config = dict(
    encoder_head_dim=64,
    encoder_moe_every=2,
    encoder_subsampling=2,
    loss='l1',
    latent_channels=32,
    decoder_blocks_per_level=1,
)
Rows from block 3 of the encoder of a small waveform denoising autoencoder, named by matrix and row number. Rows with one number within an expert belong to one neuron, the router's apart. Each number is 500 + 50 x the weight over its row's rms, rounded and kept within 0 to 999. All counts start at 0. Numbers have three digits each.
Before each expert's rows are labels from the 100 clips, of 14976, where the router gives the expert most weight on average: "top examples" is what is common among them. Only what is clearly more common there than usual is listed. The data: chords played on synthesised instruments.
# router: slot weights (encoder.blocks.3.mlp.router.weight, 8x160, trained with AdamW), inputs 0-159
# gate: expert gate (encoder.blocks.3.mlp.gate, 4x32x160), inputs 0-159
# up: expert up (encoder.blocks.3.mlp.up, 4x32x160), inputs 0-159
# down: expert down (encoder.blocks.3.mlp.down, 4x160x32, transposed), outputs 0-159

# expert 3
top examples: marimba-like; block
router.6:529537631478551572485514448516454468516473539526589456528417455529455523436415548622481557539567442456489480464466515380535474424425498545506363482409404524468467521537435535498480453547472465514539498458480422555540535382536526537478441517453465482393444457543522459495512550547526578541447487523481571505495462569491513533508559399426435527524599471430478470523474475487507544517529548443449515472492519569529484419529483590424451474487453510525499525489574515469364527537486495
router.7:470472487432480467480489424538480430461514536453495485487501470620431409497439479603467506627527554438344505434536478442579485512424523581550484504511486459492494501443556495471463530474471570523457472513516441515495474476477422536462546476513423452515455478429524465423539473579501515519480501465455363501500466551547433511422506427404540500479579475550425492495557498494470487445520510534449557509448400514396551411435481542411488545558435483482513570474601451434474501421452467
gate.0:498435499542500513477480600479497510512462486503458555501586585512496519484506498471584515447521507546406475550523523499492367531512497504505493568479521504481420520655595487498493531559495506433501541506618495388500499505621509714531485450448655509510431589457488481493507507520563506511546500504527499502514496551501504432483497530464533542588502412497438506461450604406501500468540417516453574526496495485504472507425506479445402503461391502449499573529495500519527490473504503
up.0:506527464504459536504524489538490511468559523494501502477491470475510703516515493500484487511579343501616529492485497544496462486491463528481496472521499493534525352495394572499485500505507480548433393447511508514435542480654474459496500494499387486462565498718505514518522523477481496388502521538470597492430537392483503537499517450500428494477539508516494455502499443510495468507512619448504491466575555564512499511580499513531527508550567501500500446534507518518389507472523485
down.0:500458500610618514518499433500521502542380518571505513471515501504519495489515496501502497492557502502504497521502534517595308526501594420547503508416453426473438489583498492502441528585500500498501506527574526441490520444602544596479492424495539496495509494557496425501352494500500489488495508519481582500485511501506587501537497345384539513557479416502499504424496533475476485608510410511471496438496527502462501401394450529545509520439490501488591499497502446559491482490387488
gate.1:500528460532470503495483512520579540509384441471511533399511503488518471485545512507497518508503507519450477569383450474479457531547455415538493581498472503493483408480526495480503469483522583479407500375587500516523503496552428503603508562471523497490431483720489467445519372486507498489496574487510509496473346556557483420481503584484542495500520523488507504530498513500493498493652457502541530640490505574526550507537413436494464475507501523470495497521522383538524500514500399
up.1:502533501487559551495536492478304414498638500545513506510481443542500492514493457451529505510504515475513510512477498487541585496475526504478508494504570493412518523472477537495469580453499422508494522538484500470502485522463502593355500415550423504469645522453530509528502559499520541496508504536500518433525626496514512553506485363612436474500536495498523512383511493483392499495421559567461535487500493439498425611420505536504553524494547372506492438493473643483500514499508527
down.1:449501472493439509476536546505493496501553528522506334508418413570512429532370448530500481500497497488545483458503499511394510502516502496521498512450491575545497513635432511487639535420500358498484547489565497520541504510396498477439322515488471520526444446513495510411528485567488621536486503497421510493522483500504468506522506495484395520512482495490465447465528425521531498410452519509501499528408506491494593402433530508492419384543473430544515568553476531520494473509538498
gate.2:480446507487445493469477503480508544522490475500474528460486505498511367490520481498504508474507547485460492746481494482380502528575496486505491609527504512487461535322650427500476501452550650480496643473498492501525501510598476488606498535511505511530499544534531546479517491499543439499481564576509487485572487515500499433499490500455541495521533347497546489497411520496501506453513528512442512582511535384539523525525495475495460434477524520585499500536510490500525500501435555
up.2:510609505552498501461511548497499526477507491505488494482500517455530628519489482500507497488487475503547525502525509534529513515502403582385583431577537497500495502502378576427538512507483336560532488528406501574600471500324586513401521497425482518484551492511515494491486476518519503511552449530489531584323501500579505535488571514523497602539532486508492490517516422468527463530475486496490492426508503509505403366533500473410532633503489489394501490496491503520498508492523509
down.2:525530496600531492496493463518537505573442461564494504453502487528530537539538478615543494480499488497539388456521680552343478495503412573519542496580520499498465498494452447421556548478571490564486475395458498529503398503495483424448454477496480463510528481498510447498494441568511511504451490494489579541478521490516501521507500506495537530533497557509440600522530538517489394519485485591417443524544567525438525477569473513473742483501508460487523530440505461385481502533477519
gate.3:508589517518517454532491526497500573497499523483499501506466477482558514492482433518495484525485380593496489466507472495491437513640503504414502535492530495502505520493358545352531504502487441526532503582508552653505490502407413511496469485463580503431550502626533458514475465494461523499498550579511409540442502365494499591483377543496505517500489466532507475491520474444487538515481446509494500649621545517500496478533491433448528504521433522435372473490465451596472519507496446
up.3:467479497607302517445503520489529540504490493495320500430406531533554523524493504465499494473491564513493524640499523487495499497516449483517499505533499489512491503486540438506457489499561502578563440475498476503500498429562545466498523528500495500505543495494434492489485528521513511503465562518438650502507508490510502377546506483531498495509502499547497504462469527745499424403560509499508500425486465500532480499500502514470631521501686497555535522512513476575492490486483519
down.3:505497478556515489448475481508508498555501442518228510493517525495462506520522421514564497492539513503521551506513521504472452493530453513529500496510530502521459492497528474405504451496505477494387492428507518528448506498498500588501503496477505519501513499490542450501416487531536357507401510567505647583503491496424673503493528519502499505480519487489501507501510500469505464372500495570469498501614502477498501500574512499476642450452564520498543484465497473480508564531525305
gate.4:493440502481506432631527409512548486444502521445468500535473503429500467527498500504508484500488494508519502487500649581498407500498569552446562526546502496513504500513444514496436413581500491479500503511566500230471507500519508389501495452628558469500428501580488439501584497496492507480495479518412528499483509484560522502490559508495465508385492507511394493512494502510531501524381505480476465416481498526420528486456542500595499623516488484547518488484493501499510538510449366
up.4:521495536522510509663559500499475482511410524530550553537547578489458500574539484478498502500521485488506503505494673526519481463479499526516503479572510493490530519533489506499351462637441463451495503632527529242495472496596502466484501496559528471486488509475474557579561508483495498474493513477471476520500540382559560505495431523482365498493467479511476431565508504476500502548486499471452499421604501486505488564447587464578472500496503431458502450449473475504501524516487484
down.4:499472501444622421512533658489515501493498557486597490496472503413510492407510518483500478502500523341472455442501491554487655549511525462582478506561456525494500540531420494496470459573518498515578497487434480400510506550541458396502497553483482483498457496503490497585506500500496517527483453452472588519511444493500489495560540464547477523399451496390373455389384505517548489503487508501448539495511463568487505551485500513502477531512555488620620531587600444485501460502466512
gate.5:511529492535413501430466523500500505491547518505377509494503483497439525510460539489503489482568500503492510525474419508503489537521503509487502590510501499502490498499531573493503472509498498490513499430134500517526501500476430475538499498463451503537503427486497496468352499499510487500497446392500524509499501519581510467510596496504498510456574500503394441504417501532486473507564571499494551550501496531499481506464519481470619604476503496517313485500507512471499472500494501
up.5:502399433388508498695515510499501481498502672482444501497485438496507523501489584491500507510500719496499502506500496502533411504574513492464507386497510515561464504511531495467523435502533623497499594499625487497515535522479498473497498439580527499500443509506452505503501487522503505513518482508497378563497494501417501504515452509499500547501637494492500532503498499497501506493502474486648503527605459611498502501500501503521503500425505498535639520504498498483501400501502470
down.5:509497476534573506500509384430517502502486409493482506506575467502402504368447496492500503498446388497560492582500519502393376501468498388472501503426501499499479521567501601499477505506505508541504470494500501572606590500488505492498503570514526617576536490507477502478494499503492336535459506526514529599497506493383501546494612494499521500535687652492517509500501501398590410498501501567427487521490502487454500499476500480460517500507508428500500480471499448482493460525501479

# expert 2
top examples: rumble
router.4:533501496542564544572506471566450467467478434549463504579508550524531519477485456534511525524492513552519530484530489434480563511472559511403595451438564533525499398499377574415457529482440498535443523479490592362398417526511507541689470545539537597527543504516566501520470503459470400481456515488485509494456429522407466499456482500530534401488536555529518439523502519514500405561508526457539496451506469453552547444532456524548607610478487484390495472514489470494504418516574529
router.5:475483514440573500471583522563441362480544514405540536572523502446512562473563483490417522611517522554466504457436430445536499491419414493431546468536506465516572487513417596519494490536415425577415546460434575491441495504426454628520467501489543472455579542555555438446567493525402430473507481498448529492422463525452500505513460469541448460420445492531510504591469469493443466596532456471444476492543455449490479442467431506488537606536424471446477562527547493502480545474570508
gate.0:551504503538498527595562491526526472500531478445564478500556495398475492543449558427513518502631458590648535431496537536494441515537505425466530471503495484544511392561500542536519536464519493496473498495437496543511511500465404513496520455555470510491455403500530449490501491449476506287525511505524504506398504502563500597480494521409465451521497446532496488498560519495477426585500493257471475566527502538477475520513503478500566443518472512576519455530504430494555555517456503
up.0:491343481535505433497400564473504551488517500488548554488497486607539533499494500477538509420488477490459457513588497535500564467548502491486541434541618509508531522445470521490504507382481482568427444440529514504498407505522576488501491530445554532500575535467588515493501500541564473641524569518510583526472454615441510505628506521655488545648487513529520565586505525460603494444504514618443512500523512503513486473554536480470508509554463507468501492504397547523498491517534561
down.0:480480450503472451487526471490530602620500376490489475472539496537547452601548422575519505491430488381479533483510481532431592486590438493525496494474536629520441599532514515508552522491557511419514370545478506504560557500500445494536505524488538502541457479491553454568494467526594581468445498423496532593508525547475539497500492494574499493627504610590605513507497518494503655480469517473503496562545414507479501504543545497483509381505503560511487460519510566500520535502421552
gate.1:496514497514491499521526433507531521505510507484468536508487485493490488506502484511482494540519404522512533463414449472534441502496507497464483665475496398519489467458602510514565477430581482496520450519427495581536619481453362499487516482464387461462516485502544483415611429487488529459594500444493541510501552425504499419453500536500507445462528418533487380483412469490498489571482471497492389588475498583472430503575506521497513437488508674561509503461563534476435532459486359
up.1:480504428536522568665577488506478479517533630500429463489496564496478455613560499525506501509509500477555506451474469516479445499496501503444459518483460453501514379576507498621515484473530402408500552530600492497477521500483400521498511483498488469488515482549503500493481479393419502419462455475622449495509553495520462502474592469422514497498551451513526461352483368501465512567502555530505490533432532532471492534482494492633493454485540502512456411500552522445480507414398414
down.1:516532484538520635511512549492336527383502532532511448532490534422505495499479475463503498500515447501663489501435507507460500513477485477398500513502446502432514496550495532433497492509466399481542639481652475501482445454502445526501447551504592476483540513499515625492485484409373440481540544502576513489451522498486507486504503519444448495469492432505489501493500421498475511496479513524482510487494677388470456446482480480619473500521483477366509445523480520541455530489498502
gate.2:496483438542448496547610508530464487489503515492550497480596535513547354533502517501481494459535493461572511507458476438462484524641339477500505462600474471515500484532505552502501540496500516353529420497466507520499496521505306447499592487497478502504552508501485491490506518512500481479516463473508522500435517473493513518535502411485493494505381500555600503538533487498533525540482512405570553462481497621501552632486659493503542388517497499513520483500490546590586503507453518
up.2:471454519497441491492509502520506505496502701487629468499464525580535578549521501493503495481533508492505566522483548562468460508564484487499504471501485392535492521508507531531500493467462498489472426478448485462485509599477458457424535498490460499500529504531495413473523501476574522456527457463466495570484522447492443502506613503499499501505327502461476428500575436498530519499493580493539466453429503674450508513442573501503400472494390495496500504468502697589513562502392475
down.2:661390514530474388518498520500454557533497516460504527525496508478567504515572501516505511495480504486453506508498476515508488444548520307528504528504384481475570534499503539500424526517505526526538413497473481459504500554500587360500491522489512526506412479499453512507458502511494461564402506499497460497504481433503497508492596608539539500505535499402554401534516512493545405498523406464583485479501443464497481485500510483460526504546655500531637496502494381508481435517505365
gate.3:516500453625509438562490558512594514499504437453515507479498500492653502505490501478499488490494475495480480494512561561510500670508502545497502436520470504521452537645562489574500469444519519512520655477487499506398514462511351479478520517500427500496472632489551521503501548557499516520342470449521557517499498645521507457505474497501489537478491519528543417449526455499491570506468515367580520361497531506503501452456492526495547497504501596458500471500472519534432488500502522
up.3:509505480511530552501490499475494503497495486536610496521495480517500501531496482504535510500583505559484499510502502492419501521491554493475501504438518499500482493492496520398498607503502432498507500576524491404500498574503527483560503506500501498514569487528438448487541510480496481497653504665488514503498500499522486481444478547498512459501400499496423500542642501500477440554546441498438507580506123497501483499512531534459511485501498488494500496532508469499597564500492481
down.3:488521431496537495471488338511508499502493448502459523498515515473446493497504561561500457514503556501503519493489575490596504500513527469491383432497507318493528468396500583527485493497531492300522533537565484527558607523637497520496466498565444367521517479510500475596614523513498534487431492499484515389498515488531502568504400451507506497483536577506536455480573501488502487491463495378464502539483493523468470560503512470503537474422540500483466495482501498549525563468396412
gate.4:494696511475522492535553476517499484519543498505470535497517408476486502694499539500473473510531508606484569434482481496504473513499495521509437515503487508512505430549482491550490412519500476441595485611473519501489514444524491503456548524539500488466456388512416502516550457523463511494343450546458518533508568444550471647480496391487506500525500408441500496450492501467497484586505534394453448526461508489314512545457508583533497494504509495509515534474569490521508505475444416
up.4:541561495491505456434355532396492508457478450508470489500388518546511590452537389501501495497483539425465431555529453502549612477479507491500531516494596595455465535419525484457480514526485585583508476465499508490500443528503514522536496553500494502486527552460454503424439510601672469649452500545493510527524407437492461477455537502609516598478503521491487514459500501518510455410515472576603509475498500439606470502526458551418503544546561527462443610491526500448508494481501523
down.4:504498527487438455451517549502500505501425387516496551461554499559499499501541445518570481511541492449514553381626522542430528493548502457597508527499545515459491617499657487497408517540578484511410456624502549501456544519583522452518571513479515475502489480499478431529509466581524504480455487463513606651505492506575617485555482496565600505540377522479542561508576584459507577499468505560500472520497491487503500517494501452469551441513579496521502489497491429480625495503457472
gate.5:450566414592504436525539499488492506535588501533507546490490473458542526495473532445504533490515501549556502525499512480509424501492401487502364504347548463514470521538576497388511500521528502488397497506573521636548503465508569525489417554589512424531497526437444445546515532425509444392479383497589553593516499482485510508506403563495538522471493516636585480516433500486488511503498505434449524472490492463416495711500505472503495504500518491545548513499495495492505554502501515
up.5:480448720418499619450518505530516492683425486522570448501478517497367496494501488417498468507487462468478518413507493494407518513474519514479509484557471477496459485502484504496501494494510476537496520463515534496462500498515508500500483586514504540498491523380547490434422573502422512658555534529566470479442435496475495448510635511486499497407496463430503475408495544517569483512479506562514501596496523677530498524510496452515518507494502444496460491522500472426459499557468483
down.5:509498504490512582696501493504509468536572504403670476451495485497579539483406495498485492500486368581467514454432531496595500477487448489491501524551503482466454524494503549495402444461464499521547529386583471495515512513491493417477570507489491549496502485486563530500497460502513508540506491465441523502658509522469421515385469530542492506514494430513496580539478507514516659504491428559468541514517501489514524559452495449478502389528539398576590499527531472470469494555452557

# expert 0
top examples: horn-like; electric piano-like
router.0:567440559508557559571437547544540501421544553559536497534557646501458519535587504582447482508549472463522511496521465538510469451463518480532523455422551445527481505557472516526383520537478417489451532510542551413512501433511515527493556483507494461437508454443552563504459481434459476385559455522471498433564497555507508557589535513461435462468459521481457503523455473482550460593589506556514445450532560497472477393420542493569369483449386507502519463536573356528474567474531432
router.1:558496502471584570511443534569479483480562525537430456425542581480537485463585495487560470487567444593438456460481421482454492526467533523455532534463559407529525448577467514551463503537444422435506556498533514468462451505552490603470526547535499468482408508579557487552457472454343457432561453534447491526538480501466419532477463553377497503467450469467435550440449462483529554514528539513535557397493553551489481425451413505549431510432407530453496417509590526595440538480511548
gate.0:528392512501503493490503517487497468433516507542477507508586492506500510502488485469499452499499565457514499580519505503484494472506483492474639489497575478499324500499478461406525499532456495540448576505380506500445465514511499463469429473569508602532501502486485506527480504501567472504523504498528518505467388503417496493528546476511430503664514483536538498500515614557502496531500488505484500494496340389501637497600440638495501551470553493484502516462465510321453562554537516
up.0:474613491479569476419500550512494514530489500500509455459387585485532491506500545514499509501485461514479512500477464483516496544436495548619449498499541536569502479451529573539501496443555540491434491506565481611541524503432529493549509505504445476389503503500482495340539373503514616495484502498504482495584509599512489509504433497452600493478519540367479512504507494450492497493502496503475472531558487575424523510497510468503626435470471508522747488514495499486516627495461452
down.0:534507539506423479466510578511514488496528479553493489497496489512558509494450621516470509500473709475523590475483475435501508538469578464467506610509357507580487507581548541503450461487455496404511482520453585410493568510491497499604499574571471627504505493496491536536543510500499565514504501541393491516500699479478505485516478545482494488512456532413604492502541498579546500603488563500496551469561499508601501509479498508525488505496407495532524418500485469550507495498472428
gate.1:563477438600504492455591500508513426508497495416511499497530494486507483500496508486503500514518485468530527502498541431469466483510520596529649508612484504609532500478498481560501565520495485416353450526403525566412503505482528657439523502497504497404487486503544369501512503504503497434512600503515438504440516491413504529501474549465494460479498497501443495460516517304499489482548500495533533486550497461498356431495528490510503492479495501332500488426494499514507502603528506
up.1:508589485562493419590489501540471446483467496459405528380447511474496485487512501498550513499549499610521502508556461460565513500443508573355500478450502482419500508501478500594468506541427549501502481520445500504438475525540494527517568481512460471500469502464484510549501494504482447477511501616626538661396328518426499500505404528499487537503508449506538461501510508499508510558517451498573518274503562382498432548564477489514502526513467489479501479491500501526468505535518530
down.1:458493554473547499515515601520398497681506590454309484483478524508489517512509514488501467491518542480502471507501492544552508532505528487477464484651499508464397578504467466560435500496504488485514412461497506449511499505543524420538466498461484492498489679497521481498509489546509462502409515577532548503441511500545502481501402510530495517487490497501497490499519488516551584469470372437545502564483441529508718513581593500535475476506390500507506453523482506514500514454504504
gate.2:552501619416342399498500533606492500501499480539513483487476500533482498499501701460504492557517566447473642491478497355500502509298499491673499499517499500500495501622499450500499495524508535473531492510500508482499500510496528449579572482498468464501506501500501620550499498442448501542508498508499482498444499473507517552386473501499501511552488578449565550488502517493509555491591499527427491498506501476513501500452490586494473477495535490507495526503575469446481422492478422
up.2:412503412636570588561505483398505499412505500468516559549507500426504562525479423572502605318505498548535489417498571670517472497602535538439511485510499493523571497456538586500537500498490511568461495461487503534494506500499436499525466511518573514510478498475509431403560508544567495433500420444494526508525504529546505482565523497503496476492602422569463491526510482516510463548352493398523510572500493482500472530537535430473501552495490518503536466516449488522546615509575517
down.2:504478544542529506515506501488502382516504552512503568539508526483401514595610535515507628429556484610415621464473493532561372584478498502513534523496604502484500451482503467492502508538550579543416511512425514458467543475500503506597508440526389503502470477505587446509495614486502496488504487503475518548448530490474540500571486497502489471517518498508498502529504513558487462505500416546512540434634520526502502522603500496530493477528684596505495438506478428429646495484499497
gate.3:479450510446435493421481502491506480504493369504489512501362461509622445503500541623449515487493490500513657580343508510499475498499473504514486529449537495518507538500502495549516463491538497437489507499448500507523573471570563460499482489506508343490498497465495490495547486527504448492670461533502456565521522469533502368521448514520529463527497516526505443468381521412498504499490504501486398400453448506479501509504500495515509470432502567559563487500502442490568364627523498
up.3:483430524496478498580500493485504497519500655504434507472501503539444549421439491511556496503436543453525450505507503570491500400493255622493460524460502507582441537522537503509503517501472503544476397517473498516509495539400500483547479501502507532502504546501457493493327465500501497482292523416505494494469517485488496512507490503586498495507498512468542495487499487506494526498449473479643659563600500504510514531554465531501522498498512539499499496566493536458504482427545492
down.3:494513562372431496543497464460490461483499524509492721498477531506505463504499497510502500504494543480514499490493450498559503639494603517482498590500519493501505479484595507492444252478502523503583323502455526479505549477496506478514370514495439430599509670507446494499507500490498525513521498508397515484497497512508500447504504501488509502498516551500495487428463497511483544571505422561535441438492521495504500500534475568499503540466585498512523499514500470547507503498415516
gate.4:490487426482496515502496499510504514488512607561591508533502465490492516504462509499443503494513491494433503509466614502623455461453532497515530352522368506505501497501498483459491379495484569497493568464572493509500504453447650496504528476506539524561511503499389490507467503503496486490498431452424618514547495570434548667501554498446493500488655504452460521503504487496502459447490412500487498513490415397498340577545502561500499541500485499453570602496511457456452513508533503
up.4:566541502593502540543502501496505517480543473309517536507547501521426585527527516560576507499496507506557509448603500486560496511515374498478506443501625496533496530508438546508489507541506482495503410574490510484626505524712549506527491449475500490494467435453436527487524550499504489536503504527509446511498506445526505395498453531500505497515488620519502409547479510370542566525491443432472572573572488486481469466426515499473491505502494416494516519408517392504499539411554455
down.4:500475498497632482471443445524512522479471506500460515505564506567383503480510496438497480501498530488429449526502478494516498558572419521468510500470582500483514464515520500493552510660518603503536500488504593338375513502644360508488422491545506413535454534463502506513520514506503441575576530500506484485485503509480628333491512499485529498458509518503501523499574511486499529453512489502527606406530518499481499645525481507435528487478503467462616500495481540483540459515573492
gate.5:494522453534511502530423480502541406454513501541500519510503355498499529508451500500499562475512424558505604502490460605520440501532492479396502495403537472565525464454500458502545532500490523501493495480497407500507526473403401497428493475543508504488507475529493493441632509611512503487484451495490527556493578555490371507695536495590485500471504461573469477516521557486435437511603490460538423497508340497437501602492503555506539644488465459503552548489491512486544497505498487
up.5:571505329623520512558521502501459550506528488507586492490502513521530542549500559505567500414562515388531581487501627498513484463548600492484525475547491452491449532542522715502491544523487523512525491472503551510550502585513473342562508503443459547509517498468565603498497500494496523501522480493494500553427485506541533630447413466490495542531455525459504390510546432499527485525488500478488561610523550458547434498500505471491483493514469483492488472569500466506544610572468451
down.5:524491551493540486525516577476562490502503439451486510502507534501512519501452543500496498493504499525458538492484554463499616523539504475528532511600496494543509526504740579514469503494505514490534436565455558550479575502497491406504521519546437664591467500339527531504558518502462561492506511475580464509575504452471561483460413458502500506526594449506574487576508450478513500506491440464536438495480534496500522451671533389379483496571501576487500498536500512535499519506503407

# expert 1
top examples: clipping; text has "clipped"
router.2:492537496495542524542519471550519372475520524533539392563532473526446535544480630591462574505572445529458589412489489466601408465441439520469475451428458416553579398486502580496538459486448583536403529400447477481431524494523455569500510478447477470451477477516583462418553582549498498537515397519480528547403481517522466507485486446467491528452469467496410428572495536496513405592517510479533477496545459509446476493449537507401544519472450508445516551489487432437580519468514500
router.3:456549544488580541573533483498494409456477606486439510585601530501505510577490498505482568532511396563458515448501502562552418484471474531436492445448503415520660433453478530456523510489486533479369515530436545496402492485499425541456549486501455519474513434570554431467480526535448514377557402508421534533484570431458456538573520476443491517510522490547453402554506517468524493552510485497479543432526545495482577467468475577383509564468476467556501459524551486506490611410496478
gate.0:470557467532578392602434510473496488515501469498508501495502526479450503496504509550509522504509516457491462477498513488533450487488501545504537491479507525514501480537491504478625575517589496419427521595757506506566492494502686611492421401450478503491447408576573483529499405493455473476542496515507501491485483571522498506479454481496557466475481561498504489502461505471492487348463425461632521439493528506468475499542464477538515469494384550496499469496488520481513598502516482
up.0:548404562372405538385595484495529506411497494510506540517500496468472490502497494486498547500481451503503586515509498515477502541532438472490496467506390503488509572428528488550482386499494504537611482490385529480459506525494422424519628562478472509569510487321449557470463673511529534507447509479501499503506506499470500498508598508487485517502523502501508499515549501503587515539510512417383493564488522462506520499484623547487439551506550495426449580503515477510490354494474505
down.0:488477503478506470411535450494427535678502714521537568454506498540518419537504495477492470484480509491505497491500514509489516474439460606409521441499516500525518447465526486543504427468518540391523540494507515506457506518498581516489525517510344474494542497450575517502498497500495484479525574548471534499541614584472513512497515518452459520486531476573495353452498492513485555373537543450507344499537529533510519510577572563516522419465494564501489521498517492539370528519442494
gate.1:475453430617501517592490550501592508500514540512498526492522511485569538497494494498499572494483531569515461472457471538469517426507488444497485394500512492572687494460492420494509495495513454546475510520504519563492537348482498500448494515508565497497494491586388466521494375514488451483551527452500531372576521550601501506580463547506501493500461524556381609493496438501492489349512589523516462434557446501504515575447468440555499496497502643501534569477510552507489501504501525
up.1:516500695251379503496499502505504404500498482450508488393505501515453497503504546502502482502500499345557539481506492505525501495500495501565482500443499586586567510498577490563605520457570500499527349504522471504575499500505506477500480478520591493503529510467539485479476489520500655505496590569498416509438499444558500478462509529514486533594518516486514504498510518504609516502480399507487501523496430497501550531513521518492519470575568514521494452573508490490460530513483501
down.1:487526455555602513619456440486507479465494507420592487501470540505548481512433491301457472531542521673495505531491592443572474522437515498482520524527488529406517459487554465489475460479358532484487570499564507515500450499546482524497493393502391607441518395506507513471495536502531532504529497468490578514453497513525548564433570522500505483447482413520470493487586488500451487550602500502521470503483581417478474510404496402506540525476483502499522496528448509500456482494637485
gate.2:529459469570546505661493342500535496446583410335454447483460534546562470534447486450507489500569479504567467535509607545501499437541503505430575502414510510649523511496488499529616504450482460503510584503396500542490498489375498482443537431468461498509460488498523507475502535513487536482498463541485534533500516615436515518504428426426463503559366502512502501521521489513513484538527499448580530502387520507397544474471498494559495477501432498512499486485508573570464517520487490
up.2:564521568504500556559506535536342498514498588586473428495478519476576560470500519517498396520501480448541527483540511500498544507452497415503502464487537518353497420567468528444471489506496470514447522559509422502447447554493607487437463499557436463501648500619550541577544461502457527477504493498389480449469494457554529547505500615504461630474459541544424514542507463422505516496484504603514468486510410495507518452508491500486402533508395509500452488467388541486411541499495493
down.2:493500529461510503513509438494432495544487401519489389559500498583496397496471491592517565509522549497445535508428615483555504593523496494673449556430487497495492500487585534499427442485536546483494512502499500493494506431462499501637510499499545538431477510499470418508481497466442498422521483416568550475491489452498605581455464421426516432486458322505451552445472496422515501525446549510444521507494543504679519469443515497536570502492583573502495499511530488494518547499491477
gate.3:497485485343489530566496496488474501500638434455537490498508450510491502549494509498471503489526560502561542500395523502534479476484564402530547504508531490517529505455519465555606508445535512527480494493463498517511512589425500405481506435506494490525556486463394532394675532500486517539464505503491457402594535538527504590475586514448434486475522551543466500519570483558496523489555482511514454654474459433505485333505636521510501482495562501607510517502464591510520463499467501
up.3:500511557505520566404471443527493500501463505576485496502492428391544423466406497514492502512480495541435472501501494479486621483486500498489408500480483474495533496476463500352500337502496497493504531502555484428513498492523503532580502493262491506497536499575499578557548487475500462569506541546455484465508390618485498512497500449432516534500509463501482500499413475501485498467447500504503502428359514463511441492514497538499500588473498360490500564499505497382491619466506498
down.3:465534507482458502496512524473572574491477502531283538495469500379527501500460511613478496500494478414487499580499462476546441539486524622495408500582499472503522482515577484499529493510493545434643484506499485497515536501483494552520504500505488492567505559501531506487501469488517493683493584508466455507522506510487504495472485446502721502485551501361506619480476499474470498536483502507449543481499489480477537512485444508505523474302514502499503536500551504514489497499491465
gate.4:502439385509502550498537472473515551498541500451574569502484498510494446575528504420503613498525551488577496468428547499519493479489511500526475496563485515500452566499515507586470471586499569541609496501510503487604522478592259441517517357490448499502508500411496480526516564384511469464484450431506522448588564520516550477492484447519508426510456554473534513460503500512500606458486589467496557462524501496526435629499517571515473398507599491508510501509522476527513429489445509
up.4:497502559493487505442500521469503463441503498621493525587482508479444334487486479491499480503487503551475515555483457503435541522473621403559492574499510500428490459531513300504513500499601480486550539490584601605479501494469686439500475511494474445499487479500516516565508428456421401495492495438467516465533454463494501361478502528497498511466553533424460605569482497515502437439534540608498392497485494491533467517454506498494439501500512489440461507452500541543450531500503492
down.4:493371527453469502589504537487494539486515459501533440480474492507609498504389508539509489499494445473463490500549461497501460328504459444559518499482517521471486620513462546477548514513490474621497550528442449543544500555466494500445503355496556517476425477535507497458521451537516535503549489331501507557477381495496493513504503595513386501652470519503460600531605503488509586432483535507526502491475436494504521632502493478501506492571505497442515510635499495497489513498461489
gate.5:412529448503513514516556436531518524498517460465564500500460498431533563538499508484499482497567474612528535462492659510527446445557594362347460434492494448535517473562480533451523452534481426495631512563540497483513506499501310390409505484500553492423571488551456502519523475492478509470543530455477449584449525495437551502501509537512435510505500517523420542552499447490500500519492540539633474634504499513481471487589569477521490464471454468439504483480470511508503585502458501
up.5:403484553379417499427522501515503573519435527552462540498582549511546439526566415481497501437426522529507472610421502517464470557547502541529497499511423485500483585499509489532500484465562495403490470350517467392554546400522532491545466519490504503547546508440392443522501461498510466477412516541502435500507501550618495498596501512413530498498400500506587489434485596499522525437464493485503489502408496484515536552535497605550453433412481555602501512616547485516493449503494527
down.5:415512507483508397556471489528624544509512513500502500496504479500504512520506547513507503492501477499487487584542280478692417521459491535406501465477511497591542496494497479501482511460409512450502492569501395549508569489490522539481638559513545579512501494450440497489502500532500488503498508577532431469590548503513504495459505493523605543499549493493481394468489504612470497513581468462477579524503536492410549439504494531447523392450430505421508555488446596536572532498501504